A small multi-label image tagger, trained from scratch.
Training: normuon at rate 0.014, 16000 steps, batches of 128.
Data: trained on rendered roads seen from a driver's seat, with toy cars, trees and houses, 145000 training examples, 14.1 epochs.
Rows from block 7 of a small multi-label image tagger, named by matrix and row number. Rows with one number belong to one neuron. Each number is 50 + 12 x the weight over its row's rms, rounded and kept within 0 to 99. All counts start at 0.
After each neuron's rows are labels from the 100 images, of 14976, where the neuron reaches its highest value: "strongest on" is what is common among them; "colour at peak" is the nearest of a few named colours to the mean colour under the peak. Only what is clearly more common there than usual is listed. The data: rendered roads seen from a driver's seat, with toy cars, trees and houses.
# fc1: MLP up (model.blocks.7.mlp.fc1.weight, 1536x256), inputs 0-127
# fc2: MLP down (model.blocks.7.mlp.fc2.weight, 256x1536, transposed), outputs 0-127

fc1.364:55 45 49 35 52 56 43 54 30 35 38 39 59 68 62 44 55 56 82 59 68 37 63 40 50 64 59 66 33 42 65 49 67 34 42 49 44 55 50 64 47 32 44 54 57 43 50 47 62 40 52 43 37 46 32 38 40 27 31 49 48 34 60 45 40 59 57 49 39 40 48 43 43 54 35 64 38 67 64 55 48 45 45 57 52 66 44 63 63 65 30 52 46 57 52 50 53 44 44 60 57 50 48 49 45 53 43 43 58 38 62 39 59 44 30 67 34 69 46 47 40 63 46 64 55 65 38 44
fc2.364:46 62 43 58 25 31 45 25 53 39 38 48 43 36 45 47 47 42 27 47 40 60 50 52 28 48 50 71 54 40 38 46 31 51 56 46 74 48 52 62 55 53 38 65 62 55 47 38 56 49 29 76 26 47 38 48 54 34 43 27 54 37 43 70 51 35 61 61 68 25 44 66 61 53 76 50 35 32 40 47 60 55 41 45 82 71 54 46 37 44 30 58 48 50 25 76 43 51 60 44 51 58 58 44 50 61 52 58 48 57 43 58 54 37 61 45 55 58 37 57 62 59 63 55 32 48 49 38
strongest on: straight; solid white line
colour at peak: grey

fc1.449:52 32 38 54 42 62 62 46 28 48 36 54 52 61 43 47 47 49 32 39 65 32 51 59 65 69 62 50 72 82 56 48 58 57 33 36 52 85 53 43 44 56 37 29 50 54 45 14 57 21 61 43 49 54 51 57 45 44 60 52 51 48 42 49 46 37 51 61 57 52 35 61 58 47 55 49 45 35 48 60 57 43 41 68 51 37 70 48 72 60 42 62 48 37 37 32 53 65 54 69 38 40 57 40 38 44 51 46 48 43 50 51 44 33 39 69 39 60 63 37 58 57 44 66 28 64 55 35
fc2.449:39 43 42 52 50 51 70 55 45 58 39 56 28 55 46 37 40 49 32 45 40 57 57 71 52 46 48 54 68 55 46 60 42 53 62 71 49 52 54 43 40 51 58 41 49 57 45 55 36 61 56 55 47 31 39 37 43 60 37 36 49 43 48 40 25 66 67 44 47 52 48 33 64 56 42 66 71 53 70 33 53 39 43 48 54 38 48 43 50 36 50 48 53 47 65 56 52 35 41 61 44 63 54 55 41 46 27 66 58 62 57 77 46 62 66 45 57 60 50 71 50 53 44 46 59 28 50 59
strongest on: straight; solid white line
colour at peak: grey

fc1.436:53 21 53 35 42 57 54 70 49 55 56 44 50 64 64 64 77 63 66 52 51 48 34 38 51 56 51 65 75 50 75 51 53 53 78 54 48 54 60 29 51 52 38 55 54 67 52 50 45 63 54 55 40 51 21 63 53 44 45 59 43 28 65 53 38 53 61 28 19 40 64 50 97 45 56 68 43 56 53 57 61 50 50 40 57 43 55 65 64 34 44 71 72 49 42 48 08 55 48 55 41 58 38 47 71 44 62 40 60 38 53 71 65 68 55 52 59 53 49 38 51 41 46 56 57 35 37 69
fc2.436:50 51 53 24 62 70 60 53 51 57 59 45 45 37 39 59 27 71 60 44 51 83 47 29 55 65 60 48 44 50 54 41 40 51 07 46 51 45 74 42 55 45 47 54 50 46 32 74 50 58 54 42 49 50 39 54 53 68 53 41 53 74 51 62 59 57 46 75 33 47 56 29 24 53 64 54 45 64 54 55 57 50 51 33 58 63 55 51 34 69 48 58 61 58 56 47 51 61 37 38 37 43 50 38 45 62 52 41 62 66 75 23 57 53 54 55 72 47 45 50 54 41 31 61 55 57 44 40
strongest on: sandy verge
colour at peak: brown

fc1.131:35 53 66 44 53 59 66 45 25 63 40 45 46 41 42 49 60 48 43 47 51 48 47 37 38 62 49 31 56 40 48 42 45 61 55 62 39 46 24 43 55 52 53 61 22 55 54 18 43 55 61 65 47 49 59 54 55 36 73 29 47 47 46 54 32 43 52 67 58 57 45 49 38 53 30 33 40 43 46 26 63 54 67 29 59 58 53 51 50 64 58 28 55 68 37 62 46 70 63 16 44 61 58 38 57 46 54 60 56 58 46 61 49 40 33 41 55 61 36 33 65 70 40 41 41 46 63 54
fc2.131:48 64 37 43 42 58 65 67 48 66 54 45 30 45 39 50 49 45 53 53 40 62 47 43 56 40 54 47 56 52 36 51 55 51 46 43 53 29 58 45 69 45 44 44 52 34 78 38 63 53 50 59 76 33 32 40 49 61 40 63 53 47 90 30 27 61 26 77 82 64 45 38 44 69 58 57 47 62 39 31 41 52 40 53 51 63 45 51 48 49 59 57 53 55 52 28 49 55 39 28 36 69 73 42 32 54 40 64 61 56 67 46 52 43 62 59 57 26 42 52 49 62 36 36 50 39 35 51
strongest on: sandy verge
colour at peak: grey

fc1.460:44 57 29 27 62 74 40 52 47 46 45 55 43 67 44 36 49 40 57 32 41 32 60 45 44 68 51 77 63 58 93 63 73 64 40 45 32 55 63 48 36 32 62 49 58 55 33 39 48 33 50 32 37 48 30 33 59 57 31 37 50 59 46 40 52 36 60 34 42 47 78 68 52 53 40 45 29 49 62 50 45 32 36 59 46 47 43 46 67 66 56 55 53 55 67 45 56 41 56 76 47 63 58 54 46 52 25 51 40 45 56 46 52 53 35 56 67 62 64 46 59 41 62 59 63 52 68 68
fc2.460:31 38 46 46 41 65 47 65 66 36 49 42 52 58 40 50 58 47 58 49 45 57 52 49 39 46 72 74 40 42 31 57 40 40 64 71 56 58 68 53 50 54 38 54 52 43 28 64 43 39 58 74 65 20 44 67 34 50 48 34 48 72 42 43 43 52 72 44 47 44 29 56 55 75 47 42 41 35 64 74 72 51 54 64 44 37 27 42 54 38 44 45 61 38 38 53 35 75 42 59 49 66 35 55 49 43 46 48 56 57 50 33 56 61 62 72 52 53 60 47 45 36 43 31 42 55 26 34
strongest on: straight; truck
colour at peak: grey

fc1.186:56 60 57 53 38 35 39 61 60 60 68 59 28 35 52 26 62 44 69 41 54 64 29 48 48 25 69 48 37 51 54 45 37 46 54 38 44 51 55 68 84 52 69 34 56 57 48 40 57 36 63 35 32 68 53 28 51 72 56 46 58 39 50 49 43 53 51 80 46 38 67 42 55 67 56 60 57 50 50 31 54 24 36 49 75 49 68 38 41 68 45 35 42 43 39 56 53 65 47 27 70 49 35 42 57 51 48 56 54 54 55 49 45 23 67 35 50 49 37 45 54 73 45 44 44 46 32 27
fc2.186:47 45 48 53 64 54 32 48 38 52 39 28 43 67 39 60 32 40 40 64 45 52 44 61 53 60 18 51 52 57 68 57 54 51 39 63 62 57 50 33 38 58 37 59 38 56 40 42 36 35 31 50 38 42 51 65 60 40 40 56 39 34 58 54 46 41 49 22 52 52 28 40 49 40 56 54 53 68 61 51 39 44 43 44 44 53 39 36 58 48 61 41 56 48 56 31 56 42 70 69 63 34 55 73 52 28 49 61 48 38 38 58 54 69 32 60 47 33 67 45 38 41 57 65 51 65 89 48
strongest on: dog
colour at peak: grey

fc1.575:68 48 46 45 51 60 14 58 39 43 68 74 60 31 38 58 37 50 60 51 67 52 70 31 47 66 25 43 48 58 59 32 45 38 63 49 54 60 48 47 60 37 58 42 46 62 37 42 53 50 51 28 49 70 66 49 62 48 39 47 31 70 36 61 41 49 42 42 40 42 59 67 39 46 55 67 50 69 36 64 46 39 38 67 53 47 54 41 55 15 59 43 40 44 47 61 58 73 64 39 51 41 56 39 49 40 64 32 59 65 53 50 50 68 45 59 59 51 45 38 48 47 49 48 65 70 60 40
fc2.575:53 45 46 62 41 31 36 47 48 28 33 62 41 59 67 49 45 49 19 59 35 44 40 51 43 47 57 50 53 52 29 52 48 34 51 40 56 58 63 45 44 51 53 70 30 65 50 54 62 41 72 52 48 43 46 33 50 68 42 44 68 43 78 63 74 52 37 32 27 31 51 31 81 57 54 56 57 26 46 33 61 32 57 61 54 49 59 40 64 59 41 49 87 53 42 57 23 48 53 63 60 59 60 43 31 62 46 71 63 55 57 52 46 38 34 41 54 44 49 58 44 52 47 55 62 57 63 65
strongest on: solid white line
colour at peak: grey

fc1.185:52 41 46 37 40 52 40 50 29 51 53 46 39 72 44 69 40 40 57 38 53 54 60 49 46 62 39 41 72 38 57 37 27 68 74 65 38 63 51 58 43 68 69 81 46 46 47 40 39 58 59 40 51 37 57 54 44 64 31 57 46 45 53 80 47 57 52 52 37 58 40 44 75 70 32 40 60 42 56 54 42 59 58 50 74 39 53 40 73 29 65 51 72 56 46 50 34 64 57 39 27 44 32 57 47 42 59 50 42 38 46 45 38 34 52 39 45 54 52 38 46 44 26 51 65 48 36 48
fc2.185:24 73 44 42 58 53 50 43 46 74 46 43 36 47 53 63 52 66 47 46 41 62 42 46 49 48 60 42 38 32 44 40 42 62 65 55 47 70 32 64 36 28 56 55 20 64 64 67 51 53 55 38 57 58 36 34 44 47 42 67 55 55 65 37 39 65 34 60 47 43 48 47 57 61 60 73 68 39 40 43 63 52 31 43 53 24 48 71 37 59 52 48 41 64 56 37 54 45 60 38 49 57 58 48 52 44 66 64 32 59 61 52 33 44 47 76 68 50 50 59 56 51 53 48 28 69 36 45
strongest on: sandy verge; lamp
colour at peak: grey

fc1.734:58 32 42 63 33 55 48 58 34 40 55 59 55 58 42 43 35 43 37 74 47 21 45 66 43 69 71 41 50 58 60 47 43 60 49 58 70 27 62 63 54 64 47 36 46 53 62 56 64 44 28 45 56 55 47 29 59 38 37 49 63 61 45 53 68 29 41 50 64 45 54 55 42 51 43 60 52 58 58 28 42 51 45 55 34 39 35 51 70 60 37 45 36 40 50 36 69 38 63 41 46 46 41 59 45 44 48 48 50 48 63 51 73 54 40 52 43 48 51 55 58 45 29 56 59 64 53 55
fc2.734:55 60 68 28 79 47 50 62 37 36 32 43 44 71 29 49 56 54 65 32 58 51 66 59 44 37 32 70 61 52 37 68 64 58 72 53 66 58 41 44 43 43 50 56 41 38 49 46 49 53 68 50 44 48 42 59 42 56 51 44 60 55 51 58 43 55 50 46 55 40 68 42 46 51 45 53 50 36 52 66 46 51 43 64 75 37 48 47 36 31 40 70 58 62 43 44 35 45 36 50 47 60 35 38 48 57 45 47 67 40 80 47 49 56 38 55 39 52 49 37 54 68 43 38 53 47 51 55
strongest on: truck; bends right
colour at peak: grey

fc1.745:61 58 54 50 39 46 64 46 27 58 54 18 17 50 59 66 48 60 45 54 63 76 40 48 43 49 67 46 41 49 50 47 24 67 64 57 67 51 29 49 57 44 57 72 59 52 55 64 44 56 41 55 37 54 38 39 35 54 45 40 48 29 43 55 59 31 35 56 56 56 37 44 65 55 62 58 58 31 32 30 55 65 57 54 47 44 60 52 59 58 69 65 59 52 48 46 34 35 68 33 46 70 42 65 28 62 62 70 44 53 57 47 34 36 60 45 51 55 29 56 49 44 42 51 51 57 20 43
fc2.745:28 43 61 45 50 55 41 42 59 53 47 45 53 51 52 51 56 44 60 36 54 67 47 51 48 49 60 73 50 50 45 48 61 41 30 63 34 62 42 75 39 46 57 45 32 46 43 36 50 58 56 68 62 70 48 56 42 44 53 44 65 40 64 40 57 54 45 55 64 32 46 39 21 57 41 78 47 42 40 46 63 60 44 51 22 37 47 64 51 62 26 48 28 57 65 66 75 58 48 65 58 64 33 47 63 33 56 62 40 58 60 61 37 50 39 57 38 28 50 52 59 62 77 58 42 31 54 43
strongest on: sandy verge; bends right
colour at peak: grey

fc1.136:72 54 47 56 62 37 64 30 58 35 48 59 59 59 59 49 45 73 50 57 58 25 53 54 39 48 51 41 40 51 55 53 54 63 32 55 49 34 53 43 71 43 21 56 63 32 50 47 31 28 42 56 42 47 45 51 51 66 56 55 55 43 75 48 65 12 36 40 25 44 39 38 73 44 76 56 47 37 50 54 64 44 63 50 69 53 61 63 60 50 29 62 69 55 38 37 57 74 59 81 52 40 59 54 64 50 50 46 67 56 35 41 53 48 59 46 41 71 42 55 43 50 41 40 45 53 46 45
fc2.136:44 56 44 63 36 69 23 68 66 73 41 39 56 50 41 70 60 70 82 59 55 43 46 61 37 32 38 32 54 44 54 55 43 71 41 30 40 53 56 31 38 54 52 42 37 62 53 51 43 47 54 49 45 54 41 53 64 36 66 46 72 40 47 38 66 76 58 66 50 41 40 38 42 49 44 59 59 68 54 48 67 48 48 46 31 53 53 56 50 42 63 60 48 66 28 58 48 26 58 44 63 44 61 62 36 53 49 43 55 57 47 58 25 54 43 32 54 40 27 59 49 70 43 59 50 60 59 42
strongest on: dog
colour at peak: grey

fc1.21:46 30 59 58 49 40 21 42 63 50 62 58 48 49 56 58 59 48 45 53 45 41 53 32 39 50 34 69 79 32 52 58 37 67 35 44 51 56 36 54 46 53 37 42 53 37 45 47 45 58 42 18 48 64 59 38 24 59 43 46 49 46 45 49 55 32 44 40 45 33 60 29 59 50 56 49 50 61 48 49 46 52 55 40 43 33 49 63 50 58 53 40 46 66 21 43 61 48 47 58 44 53 21 53 45 47 57 47 34 57 62 38 61 52 67 48 59 51 47 53 56 60 50 38 52 57 58 50
fc2.21:57 39 59 40 62 60 64 27 61 56 63 39 38 60 53 77 45 52 59 41 56 59 63 74 48 57 57 50 46 51 64 50 53 47 56 56 51 48 46 47 56 64 51 86 44 61 63 36 53 62 45 66 37 63 26 49 60 66 50 38 47 44 47 36 62 89 48 41 27 37 61 65 36 37 55 42 28 54 42 33 50 35 59 63 72 12 67 45 61 34 39 48 56 65 84 60 72 57 38 46 56 47 65 55 61 72 57 55 50 61 35 48 55 45 49 35 50 42 43 39 40 26 56 36 54 42 58 58
strongest on: straight; pine
colour at peak: grey

fc1.538:42 54 51 57 60 49 41 52 70 74 61 77 58 77 60 53 51 62 41 54 65 55 49 56 46 28 47 39 57 36 30 61 42 62 37 35 45 52 47 31 60 61 61 50 64 55 22 61 47 62 48 39 70 38 36 58 62 52 55 64 37 56 71 32 57 28 40 48 46 65 33 71 57 42 48 32 68 27 53 38 64 56 54 55 67 52 46 45 29 43 63 39 57 59 58 57 70 49 33 53 46 25 48 58 52 58 38 48 48 41 28 59 57 44 46 37 31 83 45 57 50 49 32 36 58 50 42 44
fc2.538:48 54 51 62 47 51 44 60 43 66 66 49 25 36 43 43 40 63 48 61 58 36 28 63 44 75 38 48 55 55 47 54 44 64 44 35 52 72 72 57 42 51 43 51 59 57 40 55 42 65 63 39 30 57 45 34 65 31 41 29 31 60 66 33 46 44 26 45 61 39 27 49 60 49 46 52 33 60 50 62 42 40 73 58 46 61 40 57 69 47 49 58 56 44 54 63 46 40 67 28 52 67 54 73 64 47 71 41 71 53 59 46 49 21 45 26 45 58 56 55 43 28 51 35 60 44 53 55
strongest on: car; snowy verge
colour at peak: grey

fc1.9:60 43 45 61 48 43 54 62 64 57 63 49 64 54 62 24 76 54 69 40 57 70 51 49 22 50 69 44 76 53 58 69 62 55 69 44 58 47 34 56 57 52 35 49 44 51 56 67 51 53 42 59 57 45 51 39 33 69 40 52 53 66 50 63 48 56 51 45 48 66 44 38 45 37 39 45 57 57 46 49 46 44 42 36 47 52 53 47 48 30 17 38 65 36 18 29 36 18 61 36 30 51 50 48 31 46 47 48 37 51 59 45 81 53 53 71 57 44 37 64 39 52 82 62 54 61 67 50
fc2.9:43 56 55 48 85 56 32 40 59 22 39 56 62 41 31 68 64 47 52 65 44 56 58 53 69 60 57 17 32 36 56 36 48 65 62 69 22 43 66 45 60 62 60 40 38 51 39 23 50 52 41 51 24 37 64 46 53 58 61 48 68 39 32 37 51 58 69 57 44 44 59 45 50 80 52 52 40 38 43 45 40 59 72 62 50 45 50 65 55 53 58 52 52 51 71 58 61 51 41 67 57 60 36 49 44 29 62 72 57 63 67 47 61 56 42 49 58 44 66 55 74 60 34 62 56 51 42 60
strongest on: pine
colour at peak: grey

fc1.156:43 53 50 56 53 39 72 51 52 40 55 60 50 42 45 50 63 44 61 34 46 61 36 58 69 52 36 60 50 48 33 80 36 51 58 48 50 46 62 49 48 51 45 55 55 68 55 73 48 50 60 42 61 44 46 66 33 31 77 57 49 66 48 39 30 61 51 31 33 59 47 65 58 57 38 72 50 56 53 61 34 89 31 47 57 47 60 58 54 54 43 46 46 42 45 46 44 40 46 69 51 48 34 58 59 33 21 68 67 60 28 41 72 63 39 51 46 66 66 62 65 51 53 53 42 38 38 42
fc2.156:31 56 46 42 61 55 51 73 61 29 42 62 52 67 47 63 60 53 53 51 47 41 71 70 40 74 41 41 75 57 33 48 35 44 47 38 58 34 37 50 70 30 73 43 46 40 54 63 43 48 52 55 51 57 52 47 44 71 33 55 50 42 47 54 36 43 43 54 52 45 37 53 55 58 44 37 37 59 36 38 53 65 74 45 71 45 40 26 24 62 36 72 34 40 55 51 39 47 48 56 41 31 59 54 49 32 65 35 53 31 75 44 55 61 74 54 64 41 48 38 58 44 57 62 61 49 45 52
strongest on: pine
colour at peak: green

fc1.666:52 56 71 40 61 45 58 35 33 42 63 59 51 49 54 35 40 51 45 60 44 41 33 44 68 63 34 47 56 31 48 40 24 45 71 64 47 61 34 58 48 48 59 67 43 71 51 60 33 50 64 60 63 63 52 35 48 39 49 42 30 30 49 72 51 69 48 56 75 45 51 49 43 47 26 34 40 53 54 43 64 62 62 52 41 34 48 55 38 59 70 42 68 65 42 46 40 76 59 28 61 66 58 55 49 63 68 45 60 29 61 71 31 39 48 42 46 83 24 40 61 46 57 43 56 22 39 49
fc2.666:47 48 33 40 52 55 64 56 53 52 45 46 36 50 38 37 55 43 39 50 65 53 38 38 59 55 35 39 28 57 48 44 33 52 54 42 52 27 49 48 42 37 44 54 37 38 55 51 51 56 43 68 71 55 58 73 51 50 51 61 81 36 58 39 56 39 40 73 69 62 53 43 41 51 55 53 55 59 46 81 57 39 42 46 37 46 61 37 51 21 43 51 40 52 68 55 47 30 66 26 30 41 58 61 37 46 56 67 43 63 56 42 40 58 54 72 34 35 61 54 62 51 41 34 31 45 61 54
strongest on: sandy verge
colour at peak: grey

fc1.552:92 42 29 76 46 45 58 61 51 53 72 47 44 65 54 18 59 57 79 68 43 24 36 29 39 36 42 35 29 53 37 53 59 65 63 58 52 64 45 66 72 47 35 52 71 42 41 44 55 63 52 52 26 49 48 34 53 56 38 58 63 40 90 50 55 38 55 52 52 39 47 43 70 43 55 52 45 57 40 46 41 41 58 61 51 36 67 33 53 52 57 46 66 45 47 57 56 45 58 29 55 51 46 45 49 47 48 64 44 51 47 40 56 52 74 34 39 48 45 48 49 54 30 42 61 58 58 50
fc2.552:40 52 35 41 45 69 32 31 41 39 42 23 52 49 50 43 42 40 46 41 31 62 49 65 50 36 56 44 66 49 67 41 47 67 55 51 51 56 52 39 43 46 51 38 53 34 49 25 42 41 35 28 66 46 52 56 73 56 65 43 26 33 57 26 60 57 54 31 63 41 32 50 62 40 39 38 56 60 58 39 51 32 61 35 47 42 51 60 62 59 52 57 41 63 56 43 73 64 48 87 55 44 49 54 43 53 46 45 76 57 37 55 49 64 54 55 53 65 50 61 40 49 65 54 39 26 59 51
strongest on: dog
colour at peak: grey

fc1.486:46 65 41 51 35 69 65 52 50 59 66 37 45 48 68 27 67 36 80 49 48 36 60 53 54 30 31 26 56 56 59 71 50 53 31 47 44 59 54 48 48 55 55 29 58 65 47 52 47 66 54 36 64 43 58 60 39 43 34 54 69 33 67 55 74 52 40 55 73 47 53 41 36 61 44 65 39 45 46 42 56 42 49 41 58 45 70 55 38 71 66 44 57 55 51 64 54 47 53 32 62 38 49 70 43 50 55 46 36 23 39 58 41 64 57 48 40 51 49 50 48 53 48 23 61 58 28 45
fc2.486:38 56 58 47 60 66 31 46 61 54 40 56 58 50 39 31 43 66 52 32 62 63 47 47 46 48 52 55 51 76 57 28 39 55 59 49 61 46 57 49 27 38 35 60 54 54 71 55 37 45 50 47 44 49 35 43 61 45 41 41 42 37 82 51 32 55 53 36 19 31 57 70 36 68 67 46 62 51 38 62 34 56 59 47 40 57 55 32 45 50 43 46 63 38 61 65 53 54 27 50 61 59 45 49 59 45 32 64 62 51 69 59 58 35 42 46 50 33 48 56 52 39 36 61 39 80 61 42
strongest on: car; bends left; dog
colour at peak: grey

fc1.755:56 60 53 30 61 30 43 44 51 66 58 27 62 52 58 52 78 66 25 46 55 47 47 42 58 61 46 61 57 44 43 67 44 60 62 25 65 51 46 43 51 39 54 54 40 54 52 48 60 49 56 49 66 64 32 54 41 42 31 45 41 71 25 27 54 54 50 63 39 34 49 46 60 22 46 47 61 45 44 57 42 42 57 34 75 71 49 63 54 61 61 29 68 40 40 46 54 57 29 45 44 62 46 42 60 51 50 48 43 50 55 58 37 47 50 53 39 61 65 60 57 58 69 62 43 53 50 53
fc2.755:54 54 57 46 36 48 63 50 40 47 42 42 52 62 47 53 58 64 49 45 51 18 70 49 43 53 38 66 38 72 53 48 56 55 53 23 61 60 54 51 58 51 48 61 39 47 45 42 60 45 59 57 46 52 61 33 30 51 38 41 40 35 61 55 71 45 32 59 36 53 22 39 33 40 43 49 49 59 57 54 48 53 52 70 50 26 51 51 40 50 43 41 67 26 61 32 90 71 65 61 31 58 72 48 34 38 68 53 30 53 37 64 59 52 51 65 19 43 50 47 51 37 37 67 49 41 48 46
strongest on: truck; vehicles: two
colour at peak: grey

fc1.76:63 39 31 40 31 61 61 65 54 52 37 68 44 51 65 52 58 86 61 57 69 43 29 60 56 25 51 43 39 67 33 54 38 38 57 43 67 64 67 42 47 58 36 54 57 57 67 57 34 52 56 56 41 50 40 41 37 52 49 59 55 53 35 50 53 29 63 58 57 59 50 23 79 50 26 47 53 23 37 33 43 52 50 45 38 33 64 54 62 49 32 58 21 50 29 61 51 55 59 72 38 56 48 36 41 34 55 50 62 42 50 45 46 67 63 49 37 52 63 60 48 39 46 61 48 49 40 58
fc2.76:15 62 54 44 41 63 54 39 68 59 42 62 57 48 45 57 71 45 33 45 51 54 59 79 39 43 64 55 42 76 64 59 47 50 58 31 30 46 38 71 49 54 47 41 37 61 37 78 58 54 51 60 58 51 32 54 42 67 53 53 56 27 30 55 57 68 80 55 35 39 51 39 37 50 53 56 41 16 46 57 46 57 64 37 49 49 35 35 55 59 69 64 52 31 43 53 31 48 50 67 51 66 72 42 52 60 63 44 49 58 35 49 24 49 87 44 58 54 43 54 54 59 56 47 54 52 45 66
strongest on: solid white line
colour at peak: grey

fc1.189:73 45 54 51 45 37 44 59 35 65 63 66 72 42 57 71 36 51 60 41 47 27 63 51 46 29 52 50 37 66 56 54 58 51 58 32 61 43 70 58 47 45 30 63 48 53 72 69 36 40 54 58 58 36 47 50 37 26 38 38 57 42 53 58 36 42 79 85 67 57 32 63 31 42 41 47 47 46 39 38 51 38 48 33 43 65 60 57 57 57 61 61 18 40 60 61 47 73 51 58 51 47 34 67 54 24 46 55 57 55 33 40 34 51 56 66 49 53 45 61 63 53 49 59 47 39 46 34
fc2.189:19 66 50 44 36 46 41 62 53 78 44 67 72 35 39 60 48 48 65 62 57 30 50 47 29 34 35 44 41 44 61 52 50 61 78 43 39 48 52 52 58 47 51 50 54 64 50 68 63 24 64 52 61 52 34 52 45 63 76 37 43 45 50 47 42 69 66 54 53 39 56 35 34 27 62 44 51 40 43 40 50 62 60 58 54 45 44 49 36 63 61 57 40 38 41 65 34 42 34 44 62 51 48 75 46 42 31 45 62 43 58 47 60 48 58 64 60 38 54 45 60 35 60 40 29 46 41 56
strongest on: solid white line
colour at peak: grey

fc1.125:47 53 49 42 33 54 36 37 61 56 50 48 32 45 62 33 33 22 42 44 28 67 58 47 39 30 57 48 55 53 80 50 22 86 29 48 44 48 41 52 51 51 45 55 63 56 35 30 43 44 80 22 42 55 45 33 73 13 48 53 59 42 49 51 60 19 46 46 64 42 54 48 54 44 49 71 51 51 46 40 49 59 48 62 42 65 52 60 60 59 41 58 49 55 47 42 71 34 40 53 45 46 56 45 73 49 51 39 39 55 78 56 65 43 59 49 35 70 61 63 36 48 25 53 59 45 54 47
fc2.125:51 38 67 65 51 55 61 38 66 49 58 62 48 43 45 41 45 59 36 72 58 63 60 33 53 58 29 57 80 57 47 47 50 58 41 39 49 66 33 46 29 52 39 49 40 34 37 48 34 65 30 56 56 49 52 49 42 67 27 59 29 52 60 29 50 59 45 56 67 35 47 52 44 41 51 49 37 38 48 58 30 34 75 49 65 45 54 40 40 59 66 45 76 55 46 71 61 62 52 50 50 59 47 67 42 43 55 58 53 53 36 59 53 63 21 57 56 46 56 26 60 37 31 61 34 65 43 53
strongest on: straight
colour at peak: grey

fc1.458:50 28 35 70 35 18 34 45 43 44 36 42 59 51 64 62 39 50 57 43 53 60 64 44 43 51 57 75 64 42 54 62 51 14 53 52 59 41 44 38 59 43 48 30 56 39 59 64 26 39 36 45 40 38 70 29 28 38 48 57 40 51 54 56 50 71 50 54 65 53 59 37 47 66 44 65 55 38 73 40 53 83 47 51 50 37 33 45 49 30 49 44 68 58 62 50 60 48 69 57 54 52 52 53 44 35 44 74 67 39 42 45 55 48 41 60 57 74 62 54 39 47 55 50 54 51 45 28
fc2.458:40 45 39 31 41 36 48 58 60 43 17 58 59 57 36 39 52 57 57 60 30 44 28 51 46 30 54 23 29 53 51 56 45 53 59 51 47 50 50 34 50 40 44 61 47 43 77 54 77 32 54 57 47 50 58 59 55 43 61 44 57 44 36 52 54 61 64 85 58 58 52 46 44 50 31 52 56 59 54 55 46 69 42 64 68 15 35 38 57 41 31 61 41 49 36 43 45 51 56 57 59 59 61 53 51 40 44 77 56 42 51 65 59 59 31 60 55 57 52 50 48 42 48 36 54 48 55 35
strongest on: car
colour at peak: brown